config.toml
spec_augment = false
hidden_act = "quick_gelu"
positions = "learned"
beta1 = 0.8
eps = 1e-08
Rows from block 9 of a small class-conditioned spectrogram diffusion model, named by matrix and row number. Rows with one number within an expert belong to one neuron, the router's apart. Each number is 128 + 32 x the weight over its row's rms, rounded and kept within 0 to 255. All counts start at 0. Numbers have three digits each.
Before each expert's rows are labels from the 100 clips, of 14848 (inputs lightly noised), where the router gives the expert most weight on average: "strongest on" is what is common among them; "peak on" is the class under the peak. Only what is clearly more common there than usual is listed. The data: phrases spoken by 400 fixed synthetic voices.
# router: router (model.blocks.9.mlp.router.weight, 8x192), inputs 128-191
# up: expert up (model.blocks.9.mlp.up, 8x96x192), inputs 128-191
# down: expert down (model.blocks.9.mlp.down, 8x192x96, transposed), outputs 128-191

# expert 0
strongest on: reverberation; /s/
peak on: /s/
router.0:136111110156123112148113130190155163130102137172117148153190139097174097184114112158133059151113153109153156207074166132092127168085129140126174137113156105124073107132123109121101085136096154
up.0:175088095129209154055133188077112089071094135112113124200131142106143111108147085109120084130083133126120122059150116153137136109091132084161185137117151116178166066204189099142080161113130120
down.0:142159207092083097128155071114114108112126118183156121102122161150198116105098101168142092154152145120091116156116161152113138134176127170108143116096127157127126166170052070105132085105097144
up.1:177058170165102167091148192121129112143102138112123126069107135101130156135145150132113128099138111141128108079177124105116142088144097067083127102136077127157184162116194131134177120114099112
down.1:130132137161116115151105147155159167095129142064121159137120128127140119169155136122134195101102132114142108071136106117149149122123101157133126102152089098121148081175140100161121099130164130
up.2:068118205116102068106128143109128091154205176146144147136095171051142127125069122152115129165114113122186137090131065196116120192185131114132132176112123080155145133122170135146154138150108177
down.2:109126107142124081121101160167170156101086198122098145148156113148120159144098089157117123103118149183139081119117074072152155139122179089058180156113133090105094110142089127094099227121124147
up.3:163081145140208100112193143096168133177130139104099140109098094089158066179094115147098112126131142118164091100119118134125115132113150093091166136143109113125145082173135119111157088149085120
down.3:169151153133187099104095191160159075151117131041066092174164181144127096119117123124125105140084087149132189127129057112138085142130132184073156127158137085101078129138119118141139144099110150
up.4:113193145101129136081124154178155080142153153146068107130114104119098103139122148130091152107160155118096119125072083073100150128155089152157063150148115119129121124141067169119151112072161075
down.4:158192140078101078142143118087075121115188153141133077173094114119127152107121170096204164108059151096120130148164089134113139106161129221120096129158098122089186132135140109050113103095131158
up.5:056165159084178153141118159100120151112156110149127139117121127073129134145135117141085117155131084180089113116109117074121190055168134107097094112132196210163150115121127147176130176190100153
down.5:126108114095177124149136139149148141056101162056136138113110123082120140103146066125154098148114166132157148148073161069100132139093158160054180118093139054126120143095111146111095143103129129
up.6:115093149097138066057141147080067109125146170125125100177118112087147087141147145123101107151121071137138142136164113149163101089089162121142170098121139174111212126160117166117080095122061095
down.6:149157149070078124115119137121087104173166091121124070202134176168143116142129068146143147081185103140161161099169138149122108128129130131145114128099191111134097195112101147175175055146090202
up.7:102139141135124165079107218111154163144135121206144123159177129109141083137131129073166122172120133150087183128132088191157092207092091116140137126142174171157084114152144178170112174069109074
down.7:176148158100110162118115091095159142130145127113138157088115122157068181101132124091129097096125140149181156099119146123167136090134175184145065105106110098104169124153087134124129072085117148
up.8:159112117164150109130103043057124138115150176121066150125056108151104137034132132101123096112132094155145105104111138118125155104153138179135097129113066102128146175160113101081114102085137127
down.8:138097208118139199095100150108156101194085098203126141075137129159136165144160127116096168106134140123128137094199208160113167140156117123122152086118122129132163121094121159171102094083096116
up.9:129155029065199126150163108149026131079132099202118141142155162115130138117149124108129087119154123138094187164105112163151152121124133070088101108130095150123126150116103176124072152141121135
down.9:129125138128163121185150138123155172091164084129150173051108125155155106120188136148166111133174153117145113105167144100102107160130136102127146142129130133167139145139075104102167138126158115
up.10:107082060135112184149148183156147090101128105124145154168141061152106097137146090155088139127186162114131134192087124077098101179145127117112111086133107110089085122138142144110110132075049095
down.10:203132149150166172098188154196113058087136137151122110090116114105128170150189143130110186097146208096147051130123155153181137135117122158160154091105095124132096166128127128103177182113142078
up.11:125050183141138123161147125129036098116139143120150108106111117133103145112128106157163123157152131145127128167146165171115148131152142126168122081145156096115116110080109069117194118161104207
down.11:179129163165096095183107108203109053139121173141078064109137127116132143143113140143103123139086160162131120141163168109162142185146139181107150136148119155142157111154086095183141143174085134
up.12:152114173103155162163122158116114163164114111154127147149157145077082112118123131196153074081112144155150181117105124138146170125176117093182095064080137165106128138135177124144086198157159185
down.12:125136112047117129149160154187138063106109114118124133167149140136126095142175153151117082162144155124148121112121091097128174142151142158059156175135066110122130083097170140126100102182117147
up.13:116079103121134113097150200078088136101066095186152127153140113121164100119134110143187093159128094103126158155179145200144076190140160112096107149115127125143184121132123127201156129150112113
down.13:077110112174126143086098166108169185156083102101100141098136124172093162088199092123100093144137123159178094141102166110116163120137150081159131116122167150162191104130093162172154136144135104
up.14:133114138118136118072113100129131091090149133179118150112122094154116119137136165105116115151063164144099130092122148124114086092089179126098080147145124089088155098136120128120110176115120128
down.14:140130164115119159142116127114114151089130123058134081113167142137163110182144164065123245100142117148171127116136158154101156105202103152175103109108095103121133231156206134141170078133149096
up.15:098153036117117107128167080127152172100115086142092126099092130142142057137138140117120088106138125091180168120166138206121076144099097160157135186036159097126128112076138110145165084102114157
down.15:146080153075097110156134113115124172149174137077121123149116122149155140165129137057080146109144116124099129128146147123090096168080180134159126065150093119135167149139140118158144172109181100
up.16:156139170063185109063152107082099145184140169209100071119103139078125099134121126112121128106133115141129137128142131138131141098092143131183156120129138104144173145162116178148062111105095102
down.16:155104102144124177100151151089133152190109141126077163066117104155119136116155151115119101091137058151101104102130185160112073104130167193122136079154120162147200093108103141143155056163182163
up.17:133082092153175114109159148145135148172111121071122149143110126109140113148121146103188076126124112116086092114115096163140140157143109117184205108119177117104132106124123143139050154117067120
down.17:122062112103170151104146122106112105133110164171156203131209124021167141087122116112084116147164140139134139155166090088108177117157126120148091157156163096109075096088121141183229148198118124
up.18:214166144108161090099111142123157078179154091094108106117175075122081105117136085131123138120118119157142137095153164088126095155126129140118148084115098127162104120182111128109159118141111111
down.18:140142153143148166081166174144152150189099125172097163126087120120181124162155160167136025164075110097188112136113172124122182115076109105135189129140169157145206100133101114167104122108137160
up.19:159097100053152075079132156065085177143103117098071099151110151067094080164196115148140097102083082092161182090160116154192146112128134096185156147078102108126194105162122174075072092130096177
down.19:154154181101095147144100154150093126151208109113079163171079139133162115181091071138148136120107182164077158172164137164136158146141140145124118130125154137105079092153058090134119137108100177
up.20:093160101077169103143150140103075140111060092204120127117153166108141135131143110159127062150184102103080178161165094203162103090086181108092171169110146142152168139099073168129117168135116137
down.20:170052139145073073180103138134079167094193115116082123193106110128129099130114118100151152135091089093156148099131103074111139126136120093168101170188125062150155087138155101164142132166149091
up.21:031124145055135114101123181096135136164135138200145162113139140092116150130126098141161066171163106150131126107125134138109138101138105123129097098089153161161130128115146156155095191156122145
down.21:115080130063144125153153160146159141063114108086095066153147150125168123187150106137133142173100098073163136117132163144117154133149074118079151109119118102162177129072166125144136139133164147
up.22:166172152132116177108131148139159098114128153056145115133089134161093118102093142160187205091190152075084108089124147099128147155133090148180108133172144152111090114117120150150090149093127072
down.22:112185073158148114082138152100106163109151128136154118094115103137058127101103140126137180109075136133140145089154108189168081150131195180094120065135121153062129095083177111116129136095146162

# expert 2
strongest on: fast speaker; pink noise; white noise
peak on: silence
router.2:115195090138063086176030121144186166134122134173128126148129134116168137130081113111115135199117139161105100152187122158148166131137132126172134144119137128136129136104157105120119093110149154
up.0:129152101123132124129131170113147136130162157149143096120094145124142085097115163067076109161086112118131139097145170123096095173123102109182153142193106159102145190111189057153106122087105180
down.0:187092080063166168148151109146126163132095127144147147136097096119094156198089105191122131076105141113082116096097156128113096178122164093102083125095136132118132084120194210121117159126152095
up.1:113093161171083101093163175111136155142167109068136115126161173131112086053139110118177148164137136119120092190138092166122136189155134173180094143163116144135115112061132137104120128107063095
down.1:107169103095083090144111155091162184181071103151186111140101178151028136114093117128126074157138053096096096049168095128092091148123114137114090089183121130076186135088180171185132109131160141
up.2:125133200127103095125139171082182133137095135078163049094151135078157135141131185077110149132097130155192106026197071155172106119102146141106128115099120139123162152154130191139193080129108092
down.2:159101168125138087060083134125109111088114138135155153148094136094144139105088148097100147140151152104165163134164105132107107089104096106103143105158170125085181135087100172103133171148086098
up.3:118139166155149148171100135178142122153162137123158064123102127122126178138128139136116184041111144140215107097169091104106085168117112076173128144102072050145200090160086131134104147135091145
down.3:108063143117131131079118124070063134165131111157043120125115176152123088159062134091117120104151102104128110107128088117131126107120104108114087093112135108102168155103106180117119155181123091
up.4:111137196096090155094054085130069069174090161096107136165144115111127107070094136089167160172130070161111082085115108143111125149115085171079099124135111113142181083146146123169216134168131075
down.4:091088134095158144134129127180216164094181056150143121145135177161077155179128106120091098101162228075115131148130075145127123107100093166154123138066166186081114173092079136135153085078123136
up.5:174097128127090139197158103152141153097170152126127143140127172128111156122126115153133078195123172163167148166136056143098129146199117190199124166145123121214104096146188143140150159169076149
down.5:118164140111128081126109168162184153152059123082123145066096115162156177117139140162138107158073131110143131142170185131167089117133188153041137124138116107118122123055061116115134114128116139
up.6:119174126179122120083060123114157110132086135091109096097094134152139131143067115127093127086160155096105081069135145160125100089109147112094148166119129096097115142100101144110132108117134153
down.6:115112160143139178156131108148080095098163074207112145129114080074130104131128109130139154145052150165109157146129115103098113094177095131181099138108152089164114178107120161145098111110073144
up.7:136150040125093100100044130102161184160061145126093151081098121091166112191144141079141149071178084095109136093168182102097080097118167141167136162126107096155120101111064133196115150132160133
down.7:142075170085118151144171082177130072142141132178097142126118084125124104098132169169128129069131176134098102153152121102109154146129042110143167133143140173145165116146167162064098090163115128
up.8:084126085140115131111138194133094074123076116097112123067149076106113145115062171165152172096106111182079092116081128157131110134141115124098112132167113104108133122138110174077087128176140101
down.8:128146131044108172117115126040195150123150115156118090095142087141139091105074140120184105084117113068110124154106102138142133133144158131135123131101120147101168110113090120108111150149087149
up.9:101156125098091129161121099095140164144135090200099124169155105106117149159108105124132134133097131130138153103145067141137153072102169119097072152071169166073188123144155157136169093146162134
down.9:123078132148174182089130080130137092119157120143137099100119157056099109074121151156123110141172195103143112160102117097134114193141136105157188168083158127100125118165120088095168158076119147
up.10:103131106147112144138169168140154142089096186092141106144140113152150136112090139065162136077168123056158099154096205188081148140122145142106117085106152093108096132174140117081106166161139109
down.10:089068084134181117111141084087186106118134120152119138129104133183177120138178123120070119089101124096109147117087103086155078186149094108102147105133117134164197167052174159144090161140146181
up.11:131178092174091113128130122157159069111139132103133093107137115134136119118114145112077133181132113036161118095156119129139134047132123156167131133148117142080157105138154066117112042128106156
down.11:152104137149199105129131187135136071131107097141111172102073094070161118179124125110149123179115092134152120112159112159129066093099106131122158148082172084197130118163193152166164144110143131
up.12:126150205061185131079141112092095149109129122115130089183126119108117085125130199134108082117110125114100135138231088171183129145156166075117111120130130138127160139169140176143115133133110101
down.12:133104107110089128109166148129165093084150211124115101109097160155093159069082121149159138150133175093125106084143075147088191157159084102145134153079111107101116112149065109177166132120093081
up.13:127107139108077134164108120125114140096080101109108157111160093105135109144174126139140094179164130133151100083158091075156099147117209116117130141116129184089170113141167157089128109107170153
down.13:145107123120147167097101194140169083152120091170174090114158112071155145112136137110115133126118182065147104152162188180155086128132121171143080179126166126131129129130130162190143091145063144
up.14:121135158031167137128164141099096173114166146159133098128178113131121066222196114125160012146104144084145125161117119166148147192156146066162140105151158140160068112110137109099086116146148155
down.14:114140112085131091064138150118190072106107086103134138146085153120178133100165167129122129134176087076143169116128089166129111110168164118119150160095099165115147146107108130055127116058071080
up.15:152096169082123093129094126070142154129081110125104149118137136105136104147138160121086050164136127140129170063170136081115126151163184041105125076127135140086170164108174149142131095136113145
down.15:110119149136141127157147157101149168154058078168136160104138164148238106167073116117117134145119094080105147101182120183085131062090115124112105109162173137121123118094095168128104113141120157
up.16:099139137164156172106117126135129110098126145126101197143090124150173149195112146130122141093087157098241076106154112145118124099153098131124193166147134078148124103153155099106154110175126116
down.16:158146114145116100077131113113140098116146076166157113111085160126083140141164152077080127125111138144105157120061119116139146120184084140151104210140098138125134160115159167184109120176117059
up.17:174122161164136184118191104151118106108133176122157148157145145131156134177166149168144033149142190115122096118114150153147104173147135077137164127148135131159117161123129127114077161080131109
down.17:103162130073109084142073175136132104143127116143139132110150123114140173068134141153122186136135124062150183140116105113145132080180165141084164137107081069122125183084131133138088130145094108
up.18:110146146202095102156099138089170137113102115107121090098071163135116203117069101081083149073129127088129126122124117087095124054102154120108152120116135113105143135101084157131088131160115146
down.18:106098134160122168168118072147124135191117139124060113150154082098135120164162178124113134091079174143151106103124178065073093154135094154120121071198145134137118153138142152172101065115168122
up.19:130121147074149114055108139105129067163095156108067110120191105140105121088141113140160128151161064163046099111144157157135070099114096117088163166117169110133137179134121094142124118126099146
down.19:103077051101071068143183110093069136099139142141081115159135136092109156079143082149146145115105094065185182116131123147134122173158155111117117127192073112163110092181166151117132130162102153
up.20:087136075172149132157093115116134184168126118111132141076126129100152135154063094093115147123144148125105072133170154154101090103107133143114154141155132083156123164110171081144168105122118132
down.20:140179153157091125193098110153108135140138076154070134167176082163146116178210153116113145132158189106083143142100072121109139148160105138192137146095123143168142134126131176155117091191133110
up.21:150132152134150099134123114072100163153130169079143132107165137169150093178103079128083071129092167079117149119159142154153145213163141103152187098133146129161118133144134106076124130113152142
down.21:151116159078113092165122188132119130124117057128095153113165163192168068168117143134048151137129166140134188135158136166158152107160101119149065134116127124125114137093086129097126109220077120
up.22:093147129128165074122102066183133124147164120137117114136238127154149104175109122125161167153092068114091180132163107152115120092115153158136126135059119134196048141126070083107141115138166109
down.22:223150162151171101137150149122165069145119132122087112102176074122166189077100152084133125100093182154109080141159159099112079162141082109088142143125114127142138058142154109093157051115156133

# expert 7
strongest on: high voice; /p/
peak on: /t/
router.7:182109106115110153116162174132104078101144118136092120181124077176124093151098115145150175129087143086169129115072129122156162175146078092094122104125141109101124165141092077134136078173133124
up.0:123175131160106080156058143164105093153136116132152094116143119128155095183198119146133104153065116093130156135143138113100059149139118105205171117127100161100133219094101161137217075114080086
down.0:138143101085111171155146183126150150071114107047153141137107146118142180139135109136110127128113118117134180093152104162063138127200108143077109096130107122159140156105212090084153158130128141
up.1:140117152132128128132161126159213200160115101161171182198095143129097062143130112148130111090117137053171106113164122161165110135124163083132124128153091127106125131137151103146115134127039115
down.1:175122105137155121115135075080132143105165170110142096129155134144136113171109061100174128157111135097047182125118180147095113178159129160107155147149206145102093135133118107104143124142088174
up.2:128160179058084116135179195142090132167111136148147137127095124123116078174122091155156145115102128160118120080154101143136105115137185132128101154138090175086083131096135117147126167188127123
down.2:139085168136087157147156109170163172143078141135146107074118181134120127167094081109130120093136140129085156077096231143132180090173076144198113101156146096150164111055132102150156132114108139
up.3:048108085118116164172137166102067177122122108149088174111156187114114129152136147125118125143158190149104103148126116159156126074138137116168093118100141166181144116131108137069074193163195124
down.3:136161127129158097090135108125070161146150173059092073164083169165149159104095165174109134125151116128142109110142130122157105108118208128115100101141122122162154118170079141094104063105131133
up.4:133126185132122134103090191152133093125118083126126087123149106121113071107188058141186150155058104122120136159121148123100045119157193159176141143175125162138168131103082113159124120133082080
down.4:137128095124182180121131123141103170155108147098161164079103181071157104159152106102116122181149144108143131115117107135111169134190122152106109127068135133131099174146149120079189188103160117
up.5:125148110121116082086100135115093091185130114067159053166144124147174041105134093125153126130089109116169128125132171142116103147092129098161156131111110104151139194120124134178150139140149109
down.5:047135141159133129112131107127134131070133086084136089149085125118158135164153123116132153118149104143157098117136134166133118183194126184137166170151163169127082166117105110060082139143158129
up.6:139148135139120085102085106076120108141176117150155108138102127104133093088181157078101125174097133181183140134173124133144104155146126105166108079129128147123143101129198153195148075069128131
down.6:146164107155183115161116131157128152133115112103112188106115163163172170043195153156163113137105111132200113114108109077161089187173145198135189219164107142117166119169121082115132126101097145
up.7:110154066080118094108143089133096149173116085147151133123129117087167203124184107117171115153102099131104210189169141151136114134116174160127144085110136117117143087136192180101059168127116206
down.7:151071166106153083100126149163120076114137128083081115132081168141204099117133137134130129121108172119234108142110121109124174080156106159122138141141112095150119126128142117109149112111157103
up.8:091131113088053100161155125151139153135142125179107194161107066125121135189159121125156112189122124082137126144143114156159128163135149152119107101092118096211142098123093126116170130172133196
down.8:167146106123162098075093148146091103114103179118084109163154127124175096094149097160161095111118156139173183111132188122132099100156142189176165145102186110136116135172093091132118139117140094
up.9:103113057064117148127171030127089174126144153120068129144136140148133094169087135130120117096085138167121094104089155117146183182160106138119136167091159156139143155114138102121138165147136161
down.9:207086147134140153123082114147149131139089073157156111118168151150141162155163109133107120101154145114122132079129140127064085108104169113173084093123171118185122096121191155138135063120122112
up.10:158100147147187109098088178156106083098124087110116079156124112115135131182114170073170124092103100084119129140118131117113115100147114079157133128179135145111152153087084095156103061118110072
down.10:062140130164130100160087065146137131121098141124168165104137151108165122125178163147135116171132144119143173149112103129140133141126130156134128076066098151198099155082176130104099190119134207
up.11:086096101125102095145144070118093152088156185133082150127084122147111061155167082153147152148081171091163137067123138133121157158161108140119114189107136130153133133113100124133156102135153204
down.11:141168166110131118157163095115081127126112109166101209160127122141083181083122115126149168128098100142094129099141130128131162145124114134186082174167077117135084107144156142144088132171180143
up.12:108129037110111101195147103165134131068141091172135191170170137102142106137142122155131098130103125128130149151098125142090104160127154123112124107087135156135152143068134148106140118138147135
down.12:160081089143110104091111112218068144131151138081071092155134152111121152141140197139147137103145101127131079079128049051145149124139094176164137144194099141155110119161176065142116083117169159
up.13:105106128055143121131129193109098114157139142129126112090124182097073129110096159126116141115112114157114145094096141144129130073145150140164119150113134153078151135096132138143160191083101146
down.13:185098222104064150154118132173111101180133142164081071119138112148160150158122163115105103114122163104136098087114139088141143140187143149153127146135070119122185151191116122127108131131127173
up.14:147117178129132091128114125107160090153144135133174124146096126105085096100208152123124100140143103126152098085153071103187066140100151130134149138100115113103177211170141123108102121167164079
down.14:117104127142140160176163084157122175145085154151105080154127122088154150184113105085106154112180156180144111112145169091101117123159151087110071088167168121098123113125105142088112099123147150
up.15:119138152102117111110146079134100137045082117169134141177105101136105045109149106125165133157077118202128162176140190093172173168129133163182126157132134123117139100074094149169117087151144156
down.15:164191124188200136097099073164159071159129111134118161167100150117150151090089095171095056136142122137139122182145132064128108214102145146120127121090106142120074120169095097077115143064101190
up.16:123106081072162099071094109122124151126158117121060123147124137134098102159180107150072153130098161140095133103111106136140116152192132124117169197128106183110112141134112131130132170117155173
down.16:135115144099151106137157116104141095101157072095149110129112070110086095085094158131139126112163137112061091157138089147135126123146110173091115151131117122144117121092145103131157109103247119
up.17:125084115154130141153118119150016130130113120095137097139090194096114168081146158111162119154144144166075105147122116144109147133139113134137139112127163167122158137129195096148117116136121124
down.17:136171085178184062055126119118141131139122160165115198145122145137085134107133141128123122148027131084130198128128114187101130152107126147146124109060128109196091143201151128129157129132061176
up.18:149118104042154125065194037066166115126141130169110124133138163162143076148114133170163085163046123103094133128122163159124139147092086104136135152155109133109108138087100153104038163166148074
down.18:099154111056106143099180103129103127129107113088112135145101123095119139116106120095116123179141114122055093111104152139122116078183097116027147161125120149125110128158092139057104129124185138
up.19:105127085132149078131101058172094111089162136173127142159055120096147165146193150109114107067081120130120164142100105134150132116147149158162134128089096184069168182085144137112164100124175108
down.19:158157169157053148131127101208085167111089090127121125168190109150152145151102114136135114110161080127083111110174088056154116158111083102181099109180093152087115117188144134085111048124112178
up.67:177077106132122130069137119125148084129122088122093057168084112142108079149143122133155143168065135128102123106096133112147118157136149124201186147092052127119167146078082121125124119071111101
down.67:122103125124121166100112089179061162122154163089154102121135190087111145096173097107132102145158094147163111130122108102067169168169174155142071112137213156114074143136170123123147144168105140
up.68:126107122112124143152119159206107093129158129084199151117145105127170120181111102126103095144181142096056137091132152094140107093138121113124146086115190099175115119141158063072094106087080129
down.68:160049117116122111078112127080120127126128100091120122154192138129178147135155058146123194093100150113103114144133136161077120135113132104153116133131156135040151103105063112159241125147194142
up.69:133199150112111113092100174159052140150110106162114130092173115112163141159117151128160107147073090125112140141102101208094075103153121154140163128121162115166129163123042077140126135141081108
down.69:090155061144165132103139148059158122127066123155151199124176153105133186111154139152142158141105144131118144122116087183129125086160152172120103125148129143187127199127159177139160168152147131

# expert 6
strongest on: fast speaker; mains hum
peak on: silence
router.6:118100155138143158174120126176123140098156139150094135104125122129095151095155134141123103192122207124043118143085115057113127093232122101136064104117161116121093129101156121169126102190137152
up.0:145107153135122104156069157140033075121159131118145112123176105098091178104107128174133072165141068126102153124172083084172075109103099139205082156103118088141152156115073192140136110088134134
down.0:162141101101120146161095113123130124177109150191205161108157142148149108138107073096165141143139146048128183128171174139042134134113217084150090106096148145093119101088106126055123090113103158
up.1:118150118166109097060159188173143119160149153057158161084075150063181112070088122088156142147160120116185119118166094127113064161056113122138212064124206116141085097134113119116144132083060121
down.1:163129154109107142178143155206122167105129097061137110093131178058176112128114109131118073122143144100114196156099147108133124102114161075099169131101141074146056090093117060180130162073080126
up.2:184092096208132153108164124077087106117188164149093086116092142105047129126123160116112134105095156116099098107123155119111208138145096112159080149077150121122131086141119175148059134074168131
down.2:141143137130102101147098124124141123130114141121168097127152100131153135184159128171178124143091174123111174097130148111127090090132144083079101087139054158118126100096140097129141030106094072
up.3:145156182143104107094190146115126138141097153158062114141116152088077127065091146147143145139127114133120121136147098136134177126145149117122139105113145081168095145156060114111107152113117115
down.3:130131092098142114093100091102101124117114121142094160120209068149124119155158203176140157110099127113123215133119139141169076219088139212138122111093142164083167121112145148155073158107136160
up.4:106052163148077123154098118178177184123119136147057115218178128073122114164184092152180129149121162114134084111114084164132099150137095160119157161089164157224146093113187166122214154170116125
down.4:112158108143122073135155105144084175094188173087078058189114118092110123109183145166221139200098093144101174143079064172082141112188128095089183139129151115061080106125176103073141137122137144
up.5:165139130134155125105165115104112111103145144152086096198112089177073099191159081117142162116067119120172120119065123151148167120098114135101118148119179100163118122130062170139160112158145126
down.5:187123174131091133163131189209123107089127125125185112141116162130093175148118111137156114125196126157125171096113120138091127118100161119193134100211099072156118065171107155105125107163142124
up.6:103131127118130108159159132143145172122142090095113142157152134105148113187118105117160152110075138152170162152121151146066159173128088049151106152135131103149122160154118119142136108065124173
down.6:091133160130136148136139160129109098132114157162095125176143146080103176139065166088150081102139047138093094061152101123133141076106130168120133165149115117115161118092120137173103146136145163
up.7:130108115165111168104153090175123085121156147100089130145148106126115123130138128120117126109149126091129124084109121088107175176109050163133172157120063099153127151173128156080104095129117142
down.7:169134067143174125120109136080146066140163116116095159131116136107101104119140194151133064155176171092181128183112070204104129153177103183120138101092143138108134117191081146117124115122144144
up.8:112104132109088139131158140146149132111151102084175169091070143142167124161078128137143131142075181113151151136096144120072178174114158108100127154119116122099048124141088105057122121116077124
down.8:158149186125103147134130090152125101145110133194108099181140121122133093152147097130155075104178074142102111031172131145108110103120113134167118108097137157157164107123138151175110153096131158
up.9:125120136160095119105151103120121078085163148060137162199097121196118089149170071124146145112054189136100111127136143143069098176140096141153129169112118153160107140148092137110143141083167094
down.9:083137183068133147147142121106121051133106061122115115095079136072124103068154147147190197177159113095111136167156118123130144131192134101153119187149135084137117146104167078107135151131137092
up.10:146108108115110102113165063130112171178105178144111063175209117164065166135125179169104112080147068129134161123068176126144182154108144111149087132035120116177154147077153113134109177092138123
down.10:117157142092080095115101103138159120108173160148116145135112152182171084133083124075139141145100148084139176140105089155176161116102098094066145161129125107114137088138113099070129089095111147
up.11:099102115144158097155132182144066113103127146070041105140151107079076107136185078144163116156107147138128131085128121175151105136143092183151171175132126140158162098144119152096112148169127141
down.11:093108109159170114123140138123105133079183159121208072132134099142131125110226100113128176200104173143137142125102121114102131116207096045168172131079103089112108082122123050165094193129146136
up.12:128102102064215149116166145103125118157138125172137130092154114171126121157141152159165140067137138100116135090113180128143090137155178109135077033131115080103084134121140092087133151093136093
down.12:125214135129089111119135141143058138089170099119132077128093133119127119128112170099111090148104148118153136146119088107196133103050111204144125155104106110088168138138105086142138086122125159
up.13:125097154135094089092097113163064091144125198098075120228141136039131102198171117122136110146112142169123085091129112142122176172136090164184194172151092181143131134099141142162145114149130123
down.13:114102121131161082134185138129108100051148149105140117143126109123093095084150154138148175182146176103076153144129134072123126133220179090125149132122152074122083115167182107077154107181133124
up.14:111206071130107097182151072147133150087121135197085171133134146183136091124123101129134135134146176102129121128119134165078153205103115164154088116124149133217130111117172123163167117104119154
down.14:075110128108115099096157110125082124138132144111078106114084113097147085090104138081151159170148076127066091110173081158190106155133128111076096107074123159092137154106128140148136198057121106
up.15:171120156112099134129176106088081149129120114158081140132168072124081121078150156100077100178143135115101151142164164118137099155155137162118126154120137119170179146091187116157105062099133141
down.15:058158111171124108124172092079165134148130125144152139092134162130126101134088147102079149164164135072071115138126161164095085135167158065084139141092169140113169159130136107108107084147104070
up.16:114109129125095144107147157129165117135104099102142126099105143180172148131147138131157153122098118147124119108126106149101153089157124121028205131124147083091180142123090162065139196115158154
down.16:099124153119079149134070139104149121137088133181140076142142123093089166102148102163159118093190117106108143161142167123122081109095147093160146111094154209154149188069156128162105149128140133
up.17:096111150136047127096078158064127073194119095167166086129175113096145132142163125113153116059066125189097091141152112109044130107071124142156138124140136110211143095112080118120160105118144095
down.17:117131165095110079135111130115113093120127157095065064194066118138135132080143141124096163159107078081130109113177147149162137150125074137182130144073108158078101120154068091117114122146107150
up.18:116136087084059135120159131149179164117106146141129109123121148180126107151108087109115122153129123127110131138086123125141146165103109092129158133130150206112129105126066122130133139176192109
down.18:161161151050099205124134062159135162129162121168120132104086170129094140166108093056150071120148144100125113119070103157144102128120106120142114183125123127090148129156060114153159069112099141
up.19:091119094089180104167132095081116154162130123108177107066109113119144155074120116090112153112085142166156128117151178127134101112170180174092167064120142097066152173147170150125153105178094124
down.19:148187177147156130108123147140157173148103115174079151192158185114115079174089071088158086138211109117148137126131113149167132186088133105130123113127147172098107156104117096102112150178136076
up.20:083110140097192128160142173109066093180152126158133095062138123156165132147144180136124104107093120148106108149164140143157092126162155055153112035165131094090106145140115089165131091109097119
down.20:161145132134095143126149077189183150131081140193133095127111096131120124157095130115093045089129128077196114138113161082104187134085126169198157149075129155121144142099145137158130128145109120
up.21:158207090085200109115135127138097166167115145126166105138170180169087176150102088145186081158103156109123126105146109120087134099127104117128090088162130172135059091199079136063086117171124126
down.21:186125115170119145124150102141142144143128193149135103178077084093128128155127158153069170110111089143186129124136195128099162148114121193086079149139097155063198140081204081088163101187120108
up.22:165132091154106162085183133162137155112130111155176164143100071149145121111113081139145164071113121064109117181084156151119186122147123123077151108114110114119108130122154196031145103088172139
down.22:126145111091179129102084093079149131106076078156104110171149142170111063121160127101168111147211092113109125131119125165090076126129126145119119074093169191142202148110121180117061136126145141